{"model": "sound classifier", "learning_rate": 0.0022, "eps": 1e-08, "epochs": 45.0}
Rows from block 3 of a small sound classifier, named by matrix and row number. Rows with one number belong to one neuron. Each number is 128 + 24 x the weight over its row's rms, rounded and kept within 0 to 255. All counts start at 0. Numbers have three digits each.
After each neuron's rows are labels from the 100 clips, of 14976, where the neuron reaches its highest value: "responds to" is what is common among them. Only what is clearly more common there than usual is listed. The data: chords played on synthesised instruments. In brackets: how many of the 100, against the usual share in percent.
# fc1: first MLP up (model.blocks.3.ff1.fc1.weight, 576x192), inputs 0-95
# fc2: first MLP down (model.blocks.3.ff1.fc2.weight, 192x576, transposed), outputs 0-95

fc1.271:145111072084135131114136164097130124125138133182104085166107144076135103082135142107158117083117122080155128136141143154131131073145126120112164169120125149116115128136113106109105155148135150085117139124171155145120135130136150099147096172149125119108124129075140149119123132144158111126
fc2.271:088107145137134105123137142171106160118129076117179114132148120156131137141147150077102112137140167126113078096145157135139084125170159115165185154102134148118125116108115162089098157117143143125140153152109150113143118186127120133139142118056129102142124109115109120146137127095110131132
responds to: inversion: first inversion (71 vs 30.1); text has "dominant" (37 vs 17)

fc1.426:114140139137099133109050176115095119155153124149115130156133139110100132134113098114117123079143111121095163119132150098133182147126125158120133167115142107100146144137130167101144123141105118146097133110137122179095118150162092127154136161143117101142158138106185092160170094140162103144
fc2.426:098133164140111141133164158130103116125114112131108154171155135126167135106143135156110134146126133145181143088096130166078116124127143123093133088125124111107089145120172132154122115128068164105088098182117078133117143137125128104120133129134155108152138088149105119126131093134141150157
responds to: inversion: second inversion (60 vs 30.5); dominant 9th (32 vs 8.3)

fc1.128:180151135108132091147102109098124124133136156100100123120131146120186132073143107108092118139130099133112128193109122158101140106145125105083139118127124134125150056151100163137121125128148117178145167149122120101149122133106124124137164118154153153103115135112097118176112093204133116138
fc2.128:119125171096143083128136104098158138155097092118116100144125126122116115127126139132098120123089141163105107139121158133143136068138125101156141117129133080118162134145139110123116087156114116130176148103108146142190118172103137153132150119157079096120118121140171158138122162112130142125
responds to: text has "noise" (33 vs 15.1)

fc1.535:110140131106137103147127100153133146148133104104124113112119136095117164124153149121083132133096161143145112103132102086138134096090101135167167152120182098133151155117149140162132114125130115152129081148099121160123125116124115137133109126137127128103143122177103121117117101181156183102
fc2.535:138132108168157109156147140124131148137121074100142130150134156130050090159114167116162149118103114107129111112134082136107109100144107113110119112099146115146128106150115154115108127124163141132089130134140120119149166149147163150143082087084110154147057132122164135106140105090113105130
responds to: root: G (29 vs 8.8)

fc1.153:116074153119120098146113153144133119135097118124124087129115125125146126117147113153092090103144107118117081116108127096127100130125152152139172154149109122133082146140100125067133104107145116136150171198126166110150113112129100102127148156108131149187101145105101180126159142123102158108
fc2.153:125099102133147110143100152117175176098165145091152087135116128117129117158159110121116140123116115120128124106150152141117132107156168147140129157107103067135130088119126141130120142154095140075121131150099111135113109189168129129170093123136154117098136141171121172123137130159149121105
responds to: text has "noise" (33 vs 15.1); clipping (32 vs 7.9); text has "clipped" (32 vs 7.8)

fc1.92:127108124103108125166104109112147122140090121123109113101101169072146095105133124108147152104143098134126115134108122133129108091143085116140118136089178139137151179137116152135100194138178163160155089131117128098127140145090129108094099122123094164092130147141121124107116127131114076150
fc2.92:155099104136133141130138171146138167139109081125161124120127125104163142097130159114156124154100116162142136127139156146142142125145113144115122137085100130141123131121131095126121139150107108135116117110124133109098142100173134104149156147077149141088129171129078145133119124178147168122
responds to: text has "dominant" (38 vs 17); root: G# (25 vs 8.1)

fc1.76:128108154130161145092102119111129123119133124140167170124127100169151128122068165094131133114168150103127133098152140107145184133108125134151134142132156160094118131123121116109126101116136142149114130153154112162136164117144172110120113105128122149095102162121101120095121167108104130144
fc2.76:165113139167126142165127144113105138143133147109115122145096145143130134114143061102112149123183109115144100150124155174116125160161169099120143134134130175108103137114144125123124144142133142148109195129095146094111096122111105121135167129104132142142095108113094115139105105145135088141
responds to: root: D (29 vs 8.4); dominant 9th (26 vs 8.3)

fc1.42:105085139137137085114102119164105137144125084141139099149124112103111111135137130135162129093113117120092094102080106144094117130139116111099136138109145113113156147096097149168102095159139135137158127152128126130125148138124098138094130085130139142095147145152159090097129111128114116133
fc2.42:143117085132088150099098108106119128129111156134145119106150100135111156139116114064140125121140117136149138097135150109162115137125122111148129118060145135136087120170152111086130130160134157076104124091137172163130161095139139125163093124124143135118144057125119101136151099125110112102
responds to: the note G (70 vs 30.4); the note C (66 vs 29.5); root: C (56 vs 8.1)

fc1.207:127123100072093100158133129110133150146122129133125134122178092142112111117109073113119197151142106152140142120109099120149124100114151133113124137109127159098130121069097133162093110133102182084125133088172158120130107078114157133129146137110149125160122134169130098134172136108106129101
fc2.207:155137175178111149102112122148107103143063106138154152117099097140124129132153105105147147104100103083169141125126116131137105137145149131142116100130149151099165130126157110155150128078166135128116119111159135129120155135163158083069185134084136119140108136143115072150144113146137122117
responds to: arpeggio (79 vs 49.7); inversion: second inversion (74 vs 30.5); the note D# (63 vs 29.4); root: B (28 vs 8.1)

fc1.7:154113146141131104130173104140152192100102133130130137129140132142100162113113114109117127105140098168144108150116118154147153114157171104136182139124083155159130126151132143149113132108150162104115119154099107128152137124129142134172102164184114103102118147156124163129138158109142156115
fc2.7:103121109145100086168121129094131192120090146116118125151115141161145154128151184149152126131144128160146108137113172145142118174129099133142062146132111160160104128112135123140127136148127140098129189100126155124108125117119164144110125087164101115167163092143116142119141122133110129118
responds to: the note C# (66 vs 30.2); root: C# (36 vs 8.4)

fc1.508:116103104129103118132131137162139111107134134139171146149123142142136143155130128117061115099115164076166136199126141110098147114128118110117153124136109178142096117106144114141128115081129142155187128155123148138071125126167125125143145111140100149129104116132106101153124150120129124102
fc2.508:164121133094128155129100119115136104100158105103158137146132056126147139143118139165135137162128096149155123150110110105154122119145122115109135112126092154108135121110095131136160078108121152113176134133138145108169117103148093104141130121148146087148108099160143118145125150174161121133
responds to: the note G# (66 vs 29.5); the note C# (64 vs 30.2); inversion: second inversion (63 vs 30.5); sus4 (38 vs 8.3)

fc1.503:140135115098102130133166117145110194107149124149107124136115108109117089107107135134160110120135117099105165171145132137113159107168114117126117128157126101112108111134100123137090088158083164134111108123129137058153107099107129125130086105136122157140148110125138145133092116124104119092
fc2.503:158132120142106113099162172120170140052111122088146130175158089110144150161099129185124142112139123158131157095113141164092129136171133136083152130145131118118122149121096140153156141114072148151145123104129134126133143116108090111151130120133134137178123096092098139179139157183123131128
responds to: root: B (39 vs 8.1); root: A# (29 vs 8.1)

fc1.230:139144115141097168109120109151134070139135126083129126103139136139154159113127116133160136122150159143116127099135144108109140098135156102090164140148152095136111129124141112130087129074148159090148112123129127127134124136098085071121136123130099107153117101152135142082130093090139120158
fc2.230:112126117107129124090110101073125127157122109142145157168105152136145166152126177147154128128116144138177122124155144140111105075135132162141141101183098131187123115174184153109150169082107146106109110131096137141102113149102121092125108098122135111119102084100123114160117134155116140122
responds to: arpeggio (77 vs 49.7); playing: arpeggio up (53 vs 25.2); root: F (25 vs 8.4)

fc1.150:080144123143112172141135077123109121116152131121128095150145150107158128141103118084135143116180112134178165135131101159141161138147141197122149150126135163171140136092111098106153135132133154135096114095112127112172129081122099131082143136151156125119141111146118135120144185126116145152
fc2.150:108162120133143125081114129167160105127162129132123109104165110162125124150115099156146098141114118149135143157145138132092103122132094120154143117102106150128070090102161129146137134124116144130149132137094115079123105114145177148127157149075132129110114124150161077139136114150101127109
responds to: root: C# (40 vs 8.4)

fc1.223:121167173187122123139141134167130141094172130110150118119104064118122121148117123157150135115126106091120134148136117153121137136119168106174119108122126094114150138116130092086126092091136122178149165124105140116115183159151122142105145106184153119087095085127120129114121138167126140153
fc2.223:133143151175114086119130120144117129148163139108105174157117165192114168147179102130137135133175104123144110163123096128160130151150104107105136151151092118134112112112119127085156115160142114159162141163107134153128085117119139113138094176160118122068139121168132109164148133123070149121
responds to: inversion: first inversion (98 vs 30.1); the note B (80 vs 29.8); the note D (80 vs 29.9); the note G (75 vs 30.4)

fc1.486:095118114109113135163136153131125109165173151137131125114134107163117112085162069143157082147136169165157134127102169134094149152114139147177130158159115144130118113127138151118098122142113151113190155145088158102134108113126085132171185173153122134142087141144120114142136104148124139138
fc2.486:100084129115079149152124126119136139139148134171145123133105101121086126172146135147103141112134152074117106106109129116136121135119162101150136124132134177139105114140152099111138158106129155150144115141107092108133097127134076155144121144100142153131133124188173161119108156112113136099
responds to: the note D (61 vs 29.9); the note A (61 vs 30.8); root: A (29 vs 9)

fc1.155:125085122134130131137183112135150149164156132147131135164134126104136099139109137097080157087106145124107166115116116149102102134102139177163123117126106121138144173117159139111125122151148118111126139159159110109124116108149098178119147136094140102134147095134116129105119124123125054155
fc2.155:134133171149128120123109094146143131095158117132098113124082126136127100181082118118113126104083094111126084163120136126170137147117138117160131168129162138119087160112156108121126137171127154137111143124117096168108138135131116114159116136109169088154134131114104125162132144134152126130
responds to: the note C# (63 vs 30.2); root: C# (39 vs 8.4)

fc1.206:189144164119102148143091107115116182145127138094098130109159157109153101166156127092115122091130171096105140134188124133113132175131135101110131149101117123152118125123113109111120125116107127125133093121148094173145139114167149109148089163098166130126136100153111149076170148096126120166
fc2.206:111144086123138104155128104107080110131070110133141134134119125148133125113143167152129140111127131110150182154131114099083101142137102105120157122110116138132131166115125148109104153177132134139145133089102139163110146155177162122135125132132136092124141163121144167134103106130141186152
responds to: arpeggio (75 vs 49.7)

fc1.499:133154119108103091146152156097136135152104131114150128200125108137133119146101136076134164138128147091141166135115117155093161144138116117145136134100146089089138115114143129122112152134102095147138124076151155150088141071120139114108168147122105094170104136151116119143173146162123163144
fc2.499:135122110147077130129106111188171168155115109146142072089100126118124159113142122106083144122127118108126129162143138115101113124104110132144090133159104103148123135105120141120150144113131151107143134126108116156107143111104158167126167120092157126142113103087148154149103119145137122130
responds to: root: G (27 vs 8.8); quality: dominant 9th (26 vs 8.3)

fc1.138:111099188122128129123117096103125135121115099116142119116145114127142110109090177152131124131103123137158138127122109121134159106145110050110111181162155130096085115132153125112088114117108154145163112140137098150102131095119128122154135135133123149142122115093156153165135098124107161147
fc2.138:079090135167093100154105165151098179104127149161148134099141151110123086157118150181123103132150117143126108140132132129117138144101141074126139112099153127147117144128127156095138122160133135105132180125112140098118110131129131090141088124132121130138154139111102143143124114138130089100
responds to: the note G# (61 vs 29.5); root: G# (32 vs 8.1); sus4 (29 vs 8.3)

fc1.352:123143150121143148117135121136132169110127157098135115145156108053137182124171151148143138135109153154110179164098141165140154125155087126123153118128099095158113169135160070119116096105156121114170174103097103132104135168156113131127142115133103157156129126115124095090088135114114202120
fc2.352:106129171139116130144157125083139117103087134145077147126191151136103133143099078152116127133137142151176104143111149136106083102150130157150143131164099155122094117104087152131144112124141155106151151122143149122118112097091133156151138109136100153102139103155169130160145153105167130165
responds to: inversion: first inversion (98 vs 30.1); root: C# (39 vs 8.4); root: C (30 vs 8.1)

fc1.161:125100133124148124127172136113100130168135118184127121119176127127143142110120132109162111173132109196133136116121147142115145140115153112149197167130148104150135151115127083116103110108119113100114136165130135144143115111128090129087078092142144150092146129133132160152114144144120167099
fc2.161:143136151108110130103089097145140126094145146147137140151131182099139084153121134143143161096093136181140143166128139147169113088093138123124143154129134090121150142162125137146118121132139166090137102128126102159126121148157131159136121177108108152136139110116136103148164157082170127100
responds to: the note D (68 vs 29.9); inversion: first inversion (62 vs 30.1); root: D (29 vs 8.4)

fc1.390:159090121159135159139097162107170113146130118112152143134141128160146126112075158104122111115164129129091161127120155121132107092081151133141118121141132086118133088074107157123126155147103148083140089148125152144133137148126129127107135134160153133133099152148124117105103140167074161110
fc2.390:139114129131104117167135098129152117116136124151106148145135144096147151166129114142116103116131130084141151108152114101184112162199100150119112124130075121164150114086085112100120110129140149119150103156161124117111153115151141129108126113112154090166122125111173079098093109135125093131
responds to: text has "dominant" (41 vs 17)

fc1.425:136157171141084118132078124142098129105128122116140153095169193136106131173113084148121170086156114174110147154114154119105125126147104115097109135081109117142129120140175167097154104124123099182110122122147159152129147107163118106129084145111168110140093174173159076107129133132101140089
fc2.425:105118145138145112090105152117119155117151092113111136116089120144130134126162142151139131122118132132152147119143143189161109080114105113124152149154136121138122122134128138159149151145126135135120119125120106113118134108137125131169080138125123180155045125168126167116157106134158112163
responds to: dominant 9th (29 vs 8.3); root: C# (26 vs 8.4)

fc1.264:138131109103144108141166110111141153097105142103120142101138097133128111113180095137130120113151140098132109149112135145141163152130137121182212138074124134123128104132131074119085088170136128135124134114111143113064085142087108131137115113172138124139108161121138108125119163137124096141
fc2.264:162140129118130153094128176145151117124116134131104101151123180153125148125186107083102165162154169139119122124164097157130137144094095151146170133123107124139130112143135083093098174135116135107146122067130108086172156145113087119108147122097136097133108118105145142117164091131144161131
responds to: inversion: first inversion (82 vs 30.1); the note C (79 vs 29.5); root: G# (40 vs 8.1); root: A (35 vs 9)

fc1.461:147084100159147154111132066123113118157079099113140137133107110098112100125127147120133144161168173155094143125150132109154118094086062095100127111157144069125105117156116100124166148111195139115119107152125125132126137146103135083134153128163116156127124124156157118136164121116098102123
fc2.461:153176163141109132127128134141105144124143141111104167115135161121155157143124107100151082131126142140127113061122093122159127137130090137141125144095131127152129124097141165142122072129143153116135083116119119117116113129098147146097123079132178088125132069152141150135160151141119104073
responds to: inversion: first inversion (90 vs 30.1); text has "dominant" (44 vs 17); root: C (38 vs 8.1); root: C# (28 vs 8.4)

fc1.533:123155136129163109139144112158141122134133130169139136122099142121110119128091158091142105125121114100101129138092120117138147106129103122123139153170148127103224122119107125111149116147172189137190125131144119149129158120116115128146152150162169130150147129141126104180133087111148079102
fc2.533:170145129115112108101131110090135093074148106111133137109152138172115131162114116113138087132127125132179115126113132149147192154144120171108142113153132118156131127157106105181128106142152103142146139170115129126115166134083123135109145126108133162113128125149108137101133141125113142144
responds to: inversion: root position (93 vs 39.4); the note G (75 vs 30.4); the note C (68 vs 29.5); root: C (62 vs 8.1)

fc1.381:131155117124127191110159108087153110134129102116111173136130168077173127101129118141107148092167141137182098129132146116116141080125131131104102144105111151085126104122079150121127096136141096137130129162178139163149094186160117171115130132161173158109126164120132121145137128135120147144
fc2.381:131111180109123150145143089136174132190139168137145107128118178131085127143116131115126131149170091138158145151130120164086126124147146123100099136091141158116151144134131136116137120129124131126164107170124092130120109140136089111133102134121078180115136140134126140137103126171153121152
responds to: root: C# (30 vs 8.4)

fc1.559:128115147141122125167132157116139089143159109145126120120148154168125131098131127147120087135081112107167092074143100167122122120163080115132165123123158132182135140167069130171128164115107169121116119134102159105133160147139121137119122117126164086106131138085109137111158142128079130107
fc2.559:126125102180121105138105121148098173089116179099081161114120129156097134165122134162134140137127148071129111095113151135164109110145095171149124175163102160158161119092126112081104126119125095154118161134121090156132158098132128132095139118124064143149129113112103137103141101108128159145
responds to: arpeggio (89 vs 49.7); the note G# (64 vs 29.5); the note B (60 vs 29.8); dominant 9th (30 vs 8.3)

fc1.245:173148109148128098158119170138143165140138155100118154152121140099138141149097123082135128151103140095128127114090164148084157085121103142140088071094124122138144145119161101089099127098117147135153119159092102111164134102082114114163161136150114127114145115139112132128155104090124145126
fc2.245:097144116135104202126138088144104094130142138099108134184120134120141147121082164124112164169141141125107119161131114183096153101107161096143130155150140136092130117120081178113167096151102086061129108118116171097139155101099107138129140119109126116154098158127158143112125073134158118122
responds to: inversion: second inversion (99 vs 30.5); root: A# (30 vs 8.1)

fc1.81:085142099120132135159137145130099105144111132142130132150114126104097135176127145133105124105105142151181111126099113145134172166137122111157145101143124124110076098171134110099095103125114128117151144084096118104108112119109164105103130151162108127158105107112107138171177134135123115121
fc2.81:178101100147126142167135113120088135130081140131149073114142098106124151118126142087102094116120153134096130152155106094116107073122104151115069147119093150135115155130173143137138129131085085159148098143074121122102096155098130118137112097093087103100155151117106164135140123157176118151
responds to: the note D# (65 vs 29.4); the note A# (61 vs 29.3); playing: arpeggio down (54 vs 24.5); root: D# (42 vs 8)

fc1.448:128081152150106159125111149147132113115089120153148147136151138118099095141099114116126148129118154142148125146130127136127179101143151125126116152093116154119154116104153158098126110145115125124137156129134187134166118126117130099149147174111158084136116112200129121158134140101131142091
fc2.448:129149133114183143153114135116136149147140126106130142123157156123111096118119146134091137136098116120140117134120124112157058131131147197111126162142075120110088157094176116153132091103114098121157139099136110133089114114176117155113128145144145188116097105146073151138090114122172105094
responds to: root: D (27 vs 8.4)

fc1.115:127112140110165080116135142092161151111085116095105088114117138127106115132132102114112136109112161118110074132136104102090125178100121164149165112135130147112125087143167156145113095106117145123151142095140126138134118154131144078151149146131150138128090130121109136093161116126120094137
fc2.115:104108122146132115139162144122122153110106134196166131185115071111117145135109171134175137154081143134095153096161093144132121118140138132122141129102095133104121157151144140150108144085096119082149147097162175112120167146136138098142099104143133125095115082093169170152085165153083087125
responds to: inversion: second inversion (100 vs 30.5); the note A# (71 vs 29.3); the note F (63 vs 29.7); root: A# (60 vs 8.1)

fc1.14:134129142107142095098128090132133136113145122151141130144062138058143124155097099138110093111158129138122148090158121113183141140112100131101144120109115168131137118145081157155126128087140117119109072066114154076133144182150087116083124098109132155129097137114122128104137158130128160108
fc2.14:170082183103143151109163153135132164138103131171141131074160129122123121102107156141121122136134115116114160102104123132084132136142048120162079144160100143090129096069137143141131104132106135115108119131126121112161110094140165090147135161122137147101155154185121124117167078106149109160
responds to: the note G (83 vs 30.4); inversion: first inversion (78 vs 30.1); root: E (36 vs 8.3); root: D# (32 vs 8)

fc1.122:106143102147094083130096174102112132144152127113123172123117086152122176128115101161129112172153145105142121140141122146153116115115139119082102149111149089111148112106113103092151120092125150127140151158170069121177124116098131161181147110133107123135096127111129121143158123148133127111
fc2.122:115136113185133145099113125097126134160113123134163108186136149137137155145093137119118115150162123159129141143150106139137144125135136153168118073122130153154157118140135148136158147129090086122109109140111141126118130123134156133150109146134147153081091149100109117125104138100166158159
responds to: the note C# (62 vs 30.2); the note G# (61 vs 29.5); root: C# (48 vs 8.4); sus4 (36 vs 8.3)

fc1.157:134147117143100110178167136172157151121099104148135127129131132139120128142168122144170129108114129141111127112129103143117134122111151146140074160170155148158084122126133124119115136117096134143124124137134131149116117159140166130097134127140144107142141130112044104151130175127166101097
fc2.157:165131136142157134128106117129104101135117159134141170126093187147148154100114104155107129158141150128119128157157113142111147147126150193124154146154132127135142135149117102121143180136126109141135140130099164072157127097154092126118122138093141180136123134163122136146140129158114169106
responds to: dominant 9th (26 vs 8.3); root: G# (26 vs 8.1)

fc1.229:137107116112138104105141141134135130118100149118158173167135149171125121137131176137100140131136138128113127137137169165126137137145142133101049163124133107143160144125138160142136130120126112111106133116136100116131131143160135120125085115090174143150148128105118155086136092163189136183
fc2.229:138150157161163120126141120156078123151100122105136148178151128102172130064140133107146132073123158113101100088113120161122092140110135145118122159167128141115124175123119166136136150118127144089148141139150091114158124141116117087136089174131128111141127165138142151100101148133123091133
responds to: the note A# (70 vs 29.3); clipping (30 vs 7.9); text has "clipped" (30 vs 7.8)

fc1.179:132127138153126162141118118127129110137131125191103193090086124156100149099112126128145168167105082132163099121109125123139122161113131142108112098124103157115118131108113129104158134126140107151120144142120080080111133119137132093151115188154128155126162091133113160119100109123142125110
fc2.179:166093125133116186081091098124163123144136046167143112098146151114120120130155143119133166112104147114108137126107106164155094159084133158072124121101130117130105113115151095126119138142147136161214147110099154165126139193124130118104104173147110106130156190112117104139129095113157109132
responds to: the note C# (73 vs 30.2); root: C# (36 vs 8.4); root: F# (26 vs 8.2)

fc1.145:154118122115160141074120150130101107149130156111138143139128160155107105132061158132134124145078115163125120165118140103132130132121160131145122132115112117085131151097147136157101135125110122125141129133137170123084105083102144127130134110168115158118113130136151137144122161094114141128
fc2.145:096119113119124189142162146161130096128111095109185130130113145075163069135162139091127107120093134128126119131144135119107135127106200160128135130107094206113108113123152111139139160182115132138123142145159143132139147105109122123134097148098086123159158106122111118125151158118125136150
responds to: text has "dominant" (39 vs 17); root: E (31 vs 8.3)

fc1.459:117140162139077110119137116126120101156146106161082172108090113141109119105145118127128173156164152147111093140119119123156168094115144106137134118123136170136131141094166123119114117109128156145179135112150138110138137129132103144087104111114142062114101140106136138138141082165113122167
fc2.459:136078168125189103066135124109068092156153122120124092101152120121105110103143101085172155139153148137151132113136075113145141147125124107136151136171188117113178135101125157141111132158162184122119110132132094090124176167142179077135145128117092169138140111123145113120119115130135157163
responds to: inversion: second inversion (91 vs 30.5); arpeggio (75 vs 49.7); the note C# (72 vs 30.2); root: C# (28 vs 8.4)

fc1.540:136134153162103130093163114085129120113128114109109128130091099135143117112166108113136138134104138142137147120152117128157110194110159192159149176130140148126094173164063091148097144139101135118117135178128163125162121160140184111158148120107122155102141151129119114107111128126118103108
fc2.540:113143112129182095128134123089155083114133125118106119117128094101091150181085112125146122136141153129152133147087138135114122133131140153122094132112078134117178122148125112070154108114116095114133090123121121145128162131152106097131107155114143144114102133139077101109123104103144143106
responds to: dominant 9th (25 vs 8.3)

fc1.50:116104093148140120129124106115144114134158144112123091121161113102157144136121155142185100134141134156157142125113095071118156151119155160131142133104145123111095150096142145123134130129119114143121103117134090130151132152087134110120141132165113139132097136098127148142123078128158160152
fc2.50:147164115086103144105145128176140130119092157114144108132183101190152131102148078140135078080152121096108118131116109123104093111135146103116180135099131123126131163154133162120156066149159114100123143105133122147142148147144137146143183118097126150116125110128121161162104135110109112162
responds to: text has "dominant" (36 vs 17)

fc1.505:164114110106055115091119133115094116128113105081093114153138124132152132125078133150119132097129132109167135138147100116138104148064127122113125130140140122143124146148162156101141086152141070126121143109106108125103111090128120129134142106166117107129136074184121151120133154137143127091
fc2.505:131146143126130144092089144169148118122179067123150053076151115119135131112110129131138107120130125109122137103094131112121111174126128146144147094130133141138106109116114119113110149154109142151107109088165142161120087144126192150112107124130131176167145137150104101122095151132115163144
responds to: text has "dominant" (42 vs 17)

fc1.247:166124103098159081094142133115184135145157065115109084141128112111140128113112140169145146121129109143119142129182100151109142139166120124124133102134110132189159144119212137133159150128151127091139114166135132112109126122151094143179147188125143134171172120103115124144117142067136116124
fc2.247:143117111114147101110167165115135116090155135132132170091126144128146158114139119135163107115135092095143158101139137145121084135093169061136094098133114110100180158125128100132159151129162087112122120126110062140135161187123116120130134136155181107134116129140147158123134105138124102137
responds to: root: G (25 vs 8.8)

fc1.500:151168101102150142106163141133088156156099094108100172120153148111113134140118143156180157150129130141173144094112117119090121102135130101092125108114157142142102083168135111135133175160109132132162090124158107133170155133079117132082160122152120151130138116129156153147120094115134136101
fc2.500:121087119160147138116146173129117149098088121107136097143120134135143104132113120107141139120127159141135120101128097115083112151188122113123141135151104104160152105093132121132160080102142107152092074152163121106143145146148112126136142096132155130115080158087096144130142184126144144119
responds to: root: A# (39 vs 8.1)

fc1.74:135132106099156112118113148150075123117107129135149126108131144133142091121116116176125165127125151175159121105114123095169144110128140128170156154102084142115146082108152108142086077165113094114131139130113143152151144129143142145116100138131133118120145109112152110143086171143118117120
fc2.74:117090122125141141154167132115123119084129067131145133164126155100128099108166139149135143119105164133113142138124126133103113137143094161141143128113132158120170102184152081154111066112077123125173148133109082134126168121082145164091143156114148152123151121163093124146126118111088101092
responds to: the note D# (63 vs 29.4); root: D# (41 vs 8)

fc1.5:135124153121143090149139126105141079157084153158085148103086143148147172160108135140114146134141114119118097160131090136149103137129118102110129138139170152160145096120065109097131124153128115106130132160152143103159112098133114117142150104142150110102102140102152113127152167113116142120
fc2.5:118116143109099088130096153100107120094113138130127140119133117131135125140131148152131107180131188114089107161141088099138105120101143141140135125165105125123142119127152139097122115128121114116121134144108120122137106149091154134132098108101070078078088101158111146158137091108167126141
responds to: the note B (61 vs 29.8); inversion: first inversion (60 vs 30.1); root: G (37 vs 8.8); root: G# (32 vs 8.1)

fc1.340:099154071110153122122157175143124147127177115103126133113133078114140155144147111165157128141127159110136095080133099163129155120105166133135139176123102155144144126143113112137091149143132142147086138129144091144133149131163129147100145148143078112163107127098119097125119134126154099133
fc2.340:138154105129103145136140108148154085127158149143139132090112105156142126085138132138118180148101139154150128143132131085114134117168110089158136142169149120130109144118107065113195147113150169131165148125094156143114131088116147144122152139138163102102107066143152130091146159093114170114
responds to: inversion: first inversion (67 vs 30.1); playing: arpeggio down (56 vs 24.5); text has "dominant" (48 vs 17); root: F (40 vs 8.4)

fc1.48:125110086120138138101129114120092158085146122112118127125102103091134122113163093124111104097127125115130150114116150092073175123114098090130131138148068134192094111152161157132120088124104139137127151129139118157117137121147163114109080137118119111102122130133095131128136170103135102137
fc2.48:155149142095096148163158115158108120120121100109115114141164085174097088152127116136112131105166147136096131106127139134109114133107098150125190139107129131143153134120111117126114090134144125155130102127129144137077121140160102090185144160110159140118115150148120142155146122163146170169
responds to: inversion: first inversion (95 vs 30.1); the note B (60 vs 29.8); root: B (41 vs 8.1)

fc1.234:161106175127096156159090073133114106140153121119106098143099145117116113127071128139118142116136188142154123114107169126183088171103152138112158125119128183116105122149133170140142130104119111153089144122130104157158103145125136129125106099153112128122142127165103116148125142149146115131
fc2.234:141095124101159151086104118128143111144116136142095141125129137100123114116125148132130141173141135133109093123093172146143124140104140127124174133128161142129159137115135139179171153103110105114145139085159115091118122098133124145101139152162146124123122152121147121118144084117143148105
responds to: the note G# (90 vs 29.5); inversion: root position (79 vs 39.4); the note C# (76 vs 30.2); root: C# (72 vs 8.4)

fc1.457:100115121127136156104150122129102181138144122110136131122137163165135111140120105139122149139126154138122132109159103155165133164121109174132121129165141095106153145109094113122148130122099081103159170127132141102163158114172192114109112123099169143145091119081124161118113123130149156115
fc2.457:172142125137161079100187127098108128112152114136114134121141104141143171115127146125098112106136107072129102145156134147174154147054113133123123118128081132146147115138153137154119139127155122154150111161110121140157134112112125158145142157133096110097105179108181123144095172119146097149
responds to: the note A# (63 vs 29.3); root: F# (31 vs 8.2)

fc1.556:144111163145193142096079129111143139129117128104142162114138106163133092166167143129127111129054131137150168131084151112144132125088147158194122147108131119127119111130116145109109112141136063140143138115108121128133140110132123130121146140144109091136128136132115138162127140135156116099
fc2.556:150108134127099128097104127128147100110118123152120108159125150138139120112095095145107134112087091142108100111131116139157122124140111135147096101115134107139186138119132120151146154123103172125098180178133128140143140132109150114083099080109128070137160136146151124156149083090101110157
responds to: dominant 9th (29 vs 8.3); root: F (25 vs 8.4)

fc1.94:140106126135116174128126112142101119122138178092126131147106164130130099162114167135133123112113130094097159172102154165120141137152122113126160131079165125126159128134088142110140144174146096146136115143143135105100165150126090101142134115090108113187140118152107135109109139174120103130
fc2.94:161099122177107122091121125124126110151101154114115114129134147126143099138183125096113121170095114138084158147165153144152150151106101162137147160142108169138140139163114157128107145117138148136114149135145151118125195091105128148100131143132097155086145123141096107119160101114096151145
responds to: the note E (78 vs 30.4); inversion: root position (76 vs 39.4); the note B (73 vs 29.8); the note G# (60 vs 29.5)

fc1.369:150141164139135125109137158100118112149175113101122106112125145167153163112135099153116144159111118154118083164136133117104125180109152148114150097164088111091146104126111093115160085143120100175119127147116138117131102127105141120141097119169124136151116172060113153154090107118130087109
fc2.369:141141124070106128136106070135141096147127154180130141092138103128129130099148153124132118133150154145114065160084085112107142104102110128120157159154144138111097152137156133137128147156119100150160092143153136097144123131153149112132138092123157121116122177099120146161147133139127095138
responds to: inversion: root position (85 vs 39.4); root: F (32 vs 8.4)

fc1.386:162128110140140102107153157143117132122105104106134141132150144132070157162135148122126118081103181080132142123093100146146166126122122117142162107113131097118077143121113110146114085060122099155132119165112107137141134100109118120122105120172133118148126134124131147108149105158163100122
fc2.386:155116126122121110154110106141143175146145152111126146093101125120100112133137159188099125147178125131159104094065135134121119115173150127102137156139119126140154112178093188123136094099115138111116146144116129143146144155154096139130131108086096140148113106088096138082165139133124155055
responds to: root: B (33 vs 8.1); root: C (29 vs 8.1)

fc1.241:144136197151165143160118065131093161167107126130118118121123121159122121124122112135131123074118077142104132086136100144135147117115077149115087144106133131124118100138091151134138153117118135129134154118130105111109112103110121131142084139127113107112123131100142081138095172128123116143
fc2.241:132132136132087158143153122169179084123133092109109104158151101130162103146112156177120105138150156077089126103150093175149156141132120148124124149167112140100137093136093126086118132130157130115114134113071159111132117140134147091104145126159145124160123181134089146082107140154114159122
responds to: the note D (61 vs 29.9); inversion: second inversion (61 vs 30.5); root: G (37 vs 8.8)

fc1.244:122106150174138129171107153097137104093122114200105105140127150134127165144122134126110131065099172092159136134084146151179132114109124132144110120152117154144139142095109193110168148129137148134109122140136159117161129131162144126087135123145124092184150127099092145097113140129143159130
fc2.244:090114145095153141088111123141149146128104136144122164163129156174129112144131160135142157136126120113180125118116128152090092135121153143153094124128159090138155170150141129106097106151148145099127151162159140120111140117159112115121118133193085116114139122132145105130145092129074120116
responds to: inversion: root position (93 vs 39.4); arpeggio (77 vs 49.7); the note C# (63 vs 30.2); root: C# (56 vs 8.4)

fc1.89:113133133136156116087109151149102102130175171092175139153127128151130113153120090118080142117094097137166177106110133107097152114131114171112127128101112141143133121136153108099110117156105117152146103094106083115139176146130147125124139115107125167128205143164125107106134093097163108107
fc2.89:161136148127168146113126135097160146144115137115161122131092164153085105114158139105172104089125108145120157160076107157094120151131112138124130122184105102091128110153178128142142125140109108155102176105149119090125107156117150141098086128121098127092157122121113112124155105179063103118
responds to: inversion: root position (96 vs 39.4); root: D# (36 vs 8); power chord (28 vs 8.2)